config.toml
model = "self-supervised audio encoder (BEST-RQ)"
dataset = "telephone keypad tones over noise or synthetic speech"
train_examples = 39062
n_mels = 40
hop_length = 160
input = "log_mel"
win_length = 400
codebook_size = 1024
mask_prob = 0.08
arch = "ecapa_tdnn"
norm = "batchnorm"
hidden_act = "gelu"
depths = [8]
kernel_size = 3
stem = "single"
widths = [384]
init = "trunc_normal_002"
optimizer = "soap"
beta2 = 0.99
learning_rate = 0.0034
beta1 = 0.9
shampoo_beta = 0.99
eps = 1e-08
precondition_frequency = 50
max_precond_dim = 1024
merge_dims = false
one_sided = false
adamw_lr_other_params = 0.00072
max_grad_norm = 0.5
ema_decay = 0.99
max_steps = 9400
batch_size = 256
epochs = 61.6
lr_schedule = "constant"
warmup_steps = 470
weight_decay = 0.1
adamw_weight_decay_other_params = 0.05
Rows from block 3 of a small self-supervised audio encoder (BEST-RQ), named by matrix and row number. Each number is 128 + 32 x the weight over its row's rms, rounded and kept within 0 to 255. All counts start at 0.
After each channel's rows are labels from the 100 clips, of 14848, where the channel reaches its highest value: "responds to" is what is common among them. Only what is clearly more common there than usual is listed. The data: telephone keypad tones over noise or synthetic speech.
# c30: last pointwise conv (model.blocks.3.c3.0.weight, 384x384x1), inputs 0-76

c30.16 [106 143 132 134 104 169  50 139  74 149 169 168 183 242 114  56 158 154 122 163  55 144  92 101 183 153 174 108 103  80  81 189 137 129 116 136 101 148  93 122 160 122 159 128 100 145  67 197 110 190 117  97 149 162  96 146 118 120 141  78 144 148 117  94 108  85 101  90 145 145  68 104  78 136 199 137  74]
responds to: reverberation; mains hum

c30.240 [145 129 168 186 102 140  82 112 115 172 112  95  97  84 125 145  48  88 161 128 119  89 141 104 163  72 166 127 155 116 131 132 141 148 149 120 101  69 197 130 136 120 144 114 121 171 122 128  89 119 148 144 150 115 109 135 101 111 121 128 118 150 145 130  62 127 129 151 185  88 143 129 131 136 105 127 108]
responds to: number of keys: 9; key "4"; number of keys: 8

c30.176 [189 109  83 145 122 108  97 157 135 173  86 167 178 135 112 123 123 162  95 121 124  95  91 123 105  88 142 171 163 102  80 179 121 107 143 216 162 117 129  89 170 145 101 141  84 144 131 101 102 111 209 161 192 111  88 166 153 104 111 138 100  58 160 104 136  75 149  73 175  87 112 122 112  76 155 116 207]
responds to: pink noise; clipping

c30.367 [138 142 129  89 110 114 102 152 113 169 115 245  74  93 178 166 171 158  85 139 102 127 162 126 129 200 170 128 201 106 192 117 139  98 102 126 246 184 165  74  88 110 160  81  69 139 105  85 120 138 116  88 112 103 111 135 124 116  94  87 255 205  89  58 178 149 170 215  99 143 121 128 108 160 125 191 185]
responds to: thin (high-pass); speech; number of keys: 1

c30.359 [ 71 109 138  64 148  75 138 146 102 113 108 177 118 150 150 166  88 105 135 148 155 100 129 100 121 154 187 133 119 141 145 143  45 100 150  69  97 178 114  82 137 135 142 136 154 163 141 111 141 115 151  90 135 182  99  50 126 167 135 156 150 144  90 105 118 149 148 161 138 122 176  74 145 202 209 162 120]
responds to: pink noise; clipping

c30.245 [147 137 179 141 127 140 122 108 113 238 168 255 109  58 157  96 107 164 100  93 188  81 142 121  92 106 141 136 145 155 111 202 152 105 109 170 128 129 141  72  50 118 111 186 144 150 125  96 145 132 191 190 134 102 125 101 153 155 110 143 156 129 104  37 122 101 126 165 171 104 155 103  87 154 127 162 124]
responds to: thin (high-pass)

c30.224 [112 116 121  98 131 140 104 150 126 117 144 124 159 114 120 114 101  95 109  73 116  66 168 102  99 115 118 114 139 137 139 139 155 103 107 141 127 152 127 145 118 129 125 138 127 144 119 165 105 161 167 120 140 162 174 201 124  50 159 115 171 150 103 113  69 133 162 153 132 118  99  96  75 101 115 123 174]
responds to: reverberation

c30.327 [138 108 111 167 107 138  68 109 131 115 121 104 138  95 111 107 131 159 172  90 136 129 122 180 122 139 151  72 139 217 156 112 111 123 118 135 124 216 182 153 118  89 123 123 152 139 139 168  92 171 120 135  69 142  91 133 101 110 152 186 103 136 112 106 100 139 153 124 134 147 179 127 185  74 110 129 122]
responds to: white noise; clipping

c30.95 [109  81 102 118  11  73  94 149 127  72 127  88  93  94 117 186 152 155 146 116  91 127  97 125 105 111 196  74 125 169 130 143 173 140  93 115 117 112 143 136 113 156 127 145  94 170  72  58 149 121 140 155 114 126 127 132 131 100 237 141 142 155  65 122  94  71 106 105 134 115 131  78 157 184 106  81  41]
responds to: reverberation

c30.368 [144  80 179 118 127 106 150 163 157  84 133 118  89 236 141 174 138 135 151 157 139 103 137  95 164 191 189 141 179 145 105  96  98  84  84 143 164 191 136  72 117 136 154  90 156 125 129 116 102 143  94 122 122 129 156 112 175 131  80 145  98  90 128 143 180 174 171 119  73 107 173 129 125  95 159 213 123]
responds to: speech

c30.39 [149  78 161 139 154 117 109 148 103 185 145 111 121 230 146 158 124 159  71 202 133 116 130  94 244 107 138 132 134 147 145 101 123 134 111 154 116  97 198 235 117  96 118 106 191 136 162 217 112 101  96 140 129  72 139 141 117 162 158 191 134 103 107 139 107 114  61  97 167 101 124 148 108  75 113 100 117]
responds to: speech

c30.272 [152 157 125 122  72 123 109  43 128 120 167 139 122 103 126 145 104 168  80 116 103 118 134 168 147 127 136 139 182 124 122 161 137 139 155  81  79 127  84 121 100  41 102 134 106 132 165 150  70 108  78 124 129 164 120 109 136 111 190 158 121 171 138 120 144 135 143 151 128  90  94 147 130 124 153  74  95]
responds to: reverberation; key "3"; last key: 3

c30.30 [123  92  69 149 169  95 130 147  93  91  95 100 133 129 129 149 100 102  61 144 137 150 127 133 107 146 129 121 114 126 124 117 124 157 132 143 132  69 128 123 138 161  89  94  75  90 110 160 108 117 136 171 114 113 112 146 125  96 119  98 151 128 173 138 114 113 118  79  98 126 139  98 173 132 152 129 152]
responds to: key "C"; mains hum; first key: C

c30.334 [ 88  74 181 137 117 142 115  87 109 133 131 178 138 141 160 125 142 165 154  73 128 191 103  93 131 117 123  93 138 135 142 181 160  86 118 126 138 129  59  69 109 129  89 142  92 118 100 144 126  85 125 137 137 104 136 158 170 102 109 147 149 100  98  94 140 142 157 103  77 108 155 104 155 151  95  96 127]
responds to: number of keys: 9

c30.253 [188 110 133 148 135 115  73 108 124 148 112 110 134 167 108 119 184 187 168 133 125 137 131 131 166 139  97 150  93 132 158  95 140 143  79 105 152 164  60  99  75 132  64 108 185  98 120  57 155  55 114 133 142 117 105  97 148  99 172 152  95 149 107 189 121 146  89 118 127 180 121 106 137 126 185 107  81]
responds to: speech

c30.193 [150 117  87 117 174 135 134 113 172 167  96 135 117 130 241 118 146 149 123 115 111 104 133 103 140 124 142 103 137 133 130 136 120 136 146 168  98 135 103  67 255 156  94 155 126 159  47 181 159 105 182 141 117  75 113 102 112 169  88 134 146 145 101 160 126  91 210 100 208 120 114 128 119  71  74 140 177]
responds to: pink noise; clipping

c30.78 [131 151  83  77  95 176  66 143 138 106 160 102 100  81 151  97 153  61 115 157 160 120  63 119 146 128 110 131  96 136 186 126  93 117  89 109 104 191 185 127 107 136 138  95 112  92 119 112  83 122 127  92 115  80 159 173 133 199 143 194 137  98  95 132 156 136 135 138 139 150 136 157 119 161 117  79 161]
responds to: pink noise

c30.178 [147 157 153 124  67 121  90 142 114 103 121 121 110 101 142 107 136 121  50 106  99  98 110 116 124 122 171 137 128 139 136  72 148 122 113 132 169 134 158 118 105 197 112 110 120 111 156  77 108 118 144  89 167  58 232 165 127  71 149 154  71 168 124 151  94  99 154 127 155 147 148  86 167 118 106 116 142]
responds to: number of keys: 9; key "D"

c30.156 [140 163 136 134 147 135  91 188 186 135 164 177  65 156 125 112 136 133 126 120 106 125 113 191 219 160 157 114  95 156 132  93 109 171 144 190 117 220 152 126 108 108 177 113 126 124 120 227 129 161 104  86 151 108  99 118  84 176 136 128 154 231  95 163 120 138 100 162 190 108 154  76 133 115  95 156 126]
responds to: number of keys: 9; mains hum; clipping

c30.174 [127 111 143 120 147 139 127 168 104 114 144 139 164 114 112  98 118 106 113 100 102  86  97 161  84 124 115 155 135 120 160 124 165 147  81 140 126 113 165 137 158  71 154  63 117 120 122 132   2 147 122 151 118 155 128 178 127 125 116 124 137 136 110 140 129 120 121 107 147 140 136  96 129 105  75 139  98]
responds to: white noise; clipping

c30.86 [ 90 137  76 122 121 154 138 142 100  88 169 148  83 109 119 154 136 131 120 102 126 184  85 110 123  99 185  93 108 177 165 123  74  97  55 106 112 117 135  78 141 148 180 103 125 137 149 126 158 153  74 147 117 148 140 116 146 128 168 123 172 191  89 104 152 136 150  90 131  69  98  86 125 170 152 163 123]
responds to: number of keys: 9; rumble; thin (high-pass)

c30.49 [ 83 116 100 103 101 135 107 118  77 143 130 121 111 132 124 124 129 123 110 115 146 161 128 125  97 108 150  82  81 108 167  97 151  89 114 130 135 141 136  92 102 161 117 143 123 149 136 126 117  79 161 104 111 100 134 129 134 110 114 133 119 160 110  92 144 143 134 105 147 123 137 114 102 162  95 153 149]
responds to: speech

c30.274 [ 83  95 120  95  74 146 155 157 109 172 113  70 148 115 100 136 134  91  47 112 112 133 127 150 148 117 119  99 143 132  82 129 104 118 103 118 128 203 118 124 126 128 115 159  86  85 123 156 125 138 125 136  73 102 173 212 165 179 127  97 167 113 126 176 147  86 153  71  89 152 153 166 124  84  90 126  71]
responds to: number of keys: 9

c30.209 [125  94 125 162 159 183  69 161 162 119 157 102  87  87 118 164  98 160 116  97 126 175 147 104 165 117 152 106  98 171 152 111 115 115 135 132  92 110  97 166 118 137  92 128 177 147  72 115  81 248 101 126 138 150  92 126 180 169 135 182 102 139 105 153 110 147  86 133 109 112 124 148  90 135 158  95 187]
responds to: number of keys: 9; key "3"; number of keys: 8

c30.8 [133  98 173 112  87 189 108 156 154 111 104 135 117 235 134 165 160 110 114 197 138 102 145 140 119 118 129 128  86 163 173 192  92  95 125 120 132  83 153 105 101  72 133 149 138 107 161  93  84  60  95 141  92 170 205 151 118  80 165 184 156 190 130 144 127 101  98 113  88  40 139  90 123 142 139  96 121]
responds to: reverberation

c30.75 [131 121 121 108 139 119 155 150 112 144 122 144 131 129 120 169 129 163 101 128 176 129 129 140 120  96 145 130 129 169 137 135 136 138 139 138 117 128 159 164 106 140 123  85 136  98 132 103 120 136  87 108 160 112 145 128 104 121 125 126 116 127 123 114 176  97  76 153 149 174 145 148 144 124 119 123 135]
responds to: key "C"

c30.67 [173  72 193  55 242  93 122 137 125 117 133 196 145  97  96  92  80  91 188 151 154 139 110 115 158 142 112 127 121 128 107 146 143  95 161 120 111 124 144 129 125  80 163 152 144 193 157 103 143  90 134 113 103 126  85  74 127 128 202 108 125 153 143 112  80 113  97 127 113 134 139  61 186 128  79  96  88]
responds to: pink noise; white noise; clipping

c30.89 [168  84 125 142 146 109 131 115 143 113 156 107 118 147 151 198  76 124 131 148 148 149 146  89 188 189  96 106 104  85 139 162 152 104 193 109 255 135 194 136 102  61 175 106  73 129 153 133 157 112  87 120 108 164 130 155 184 109 176 149 227 104 116  68 133 133 150 148  67 115 101 122  64  97  49 255 125]
responds to: thin (high-pass); number of keys: 1

c30.249 [156  56 121 107  93 120 116 135  74  93 127 158  91 129  91 115 128 122  63  99 120 161 146 134 162 120 113 171 110 147 184 120 133  90  95 151  87 138 122 144 120 143 110 118 132 168 112  92 140  99  93 109 167 101 166 124 124 232 150  81 136 127  65 192  89 107 120 139 120  98  96  89  95 139 193 114 154]
responds to: pink noise; clipping

c30.115 [ 33 160 104 164 204  96  74 118 116 160 158 191 208 126  78 255  87 115  89 103 225 114 101 216  79 193 148 147 175 146 107 153  95 121 198 109 121 118  66 180 255 131 116 132 142 116 136 170 133 135 111  89  98 154  60 112 151  91 110 112 139 179 132 235 119 122  95  63  80 141 140  41 133 103 110 103 129]
responds to: muffled (low-pass); mains hum; number of keys: 1

c30.335 [139 223 199 231 109 121  76 102 213 188 131 152 137 255 111 178 174 104 100 124 161 106 127 147 111 103 166 121  92 123  73 164  90 239 186 174 105 104 127 100 166 107 138 160 117 191  97  97  92 124 112 110 126 155 119 111 175 152 170 131 133 222  89 170 116 101 120 101 106 141 139 115 137 127 143  92 178]
responds to: muffled (low-pass)

c30.47 [100 134 137 155 133 117 121 157 146 111 154 137 117 140 122 100 133 119 124 171 156 131 160 150 126 104 136 116 160 113 113 121 170 119 148 124 112 141  96 103 105 164 136 112 135 170 120 108  63 131 111 144 104 117 128 135 112 189 127 144 152  99 173 125  82 147 128  66 144 121 130 141 152 141 101 140 152]
responds to: reverberation; mains hum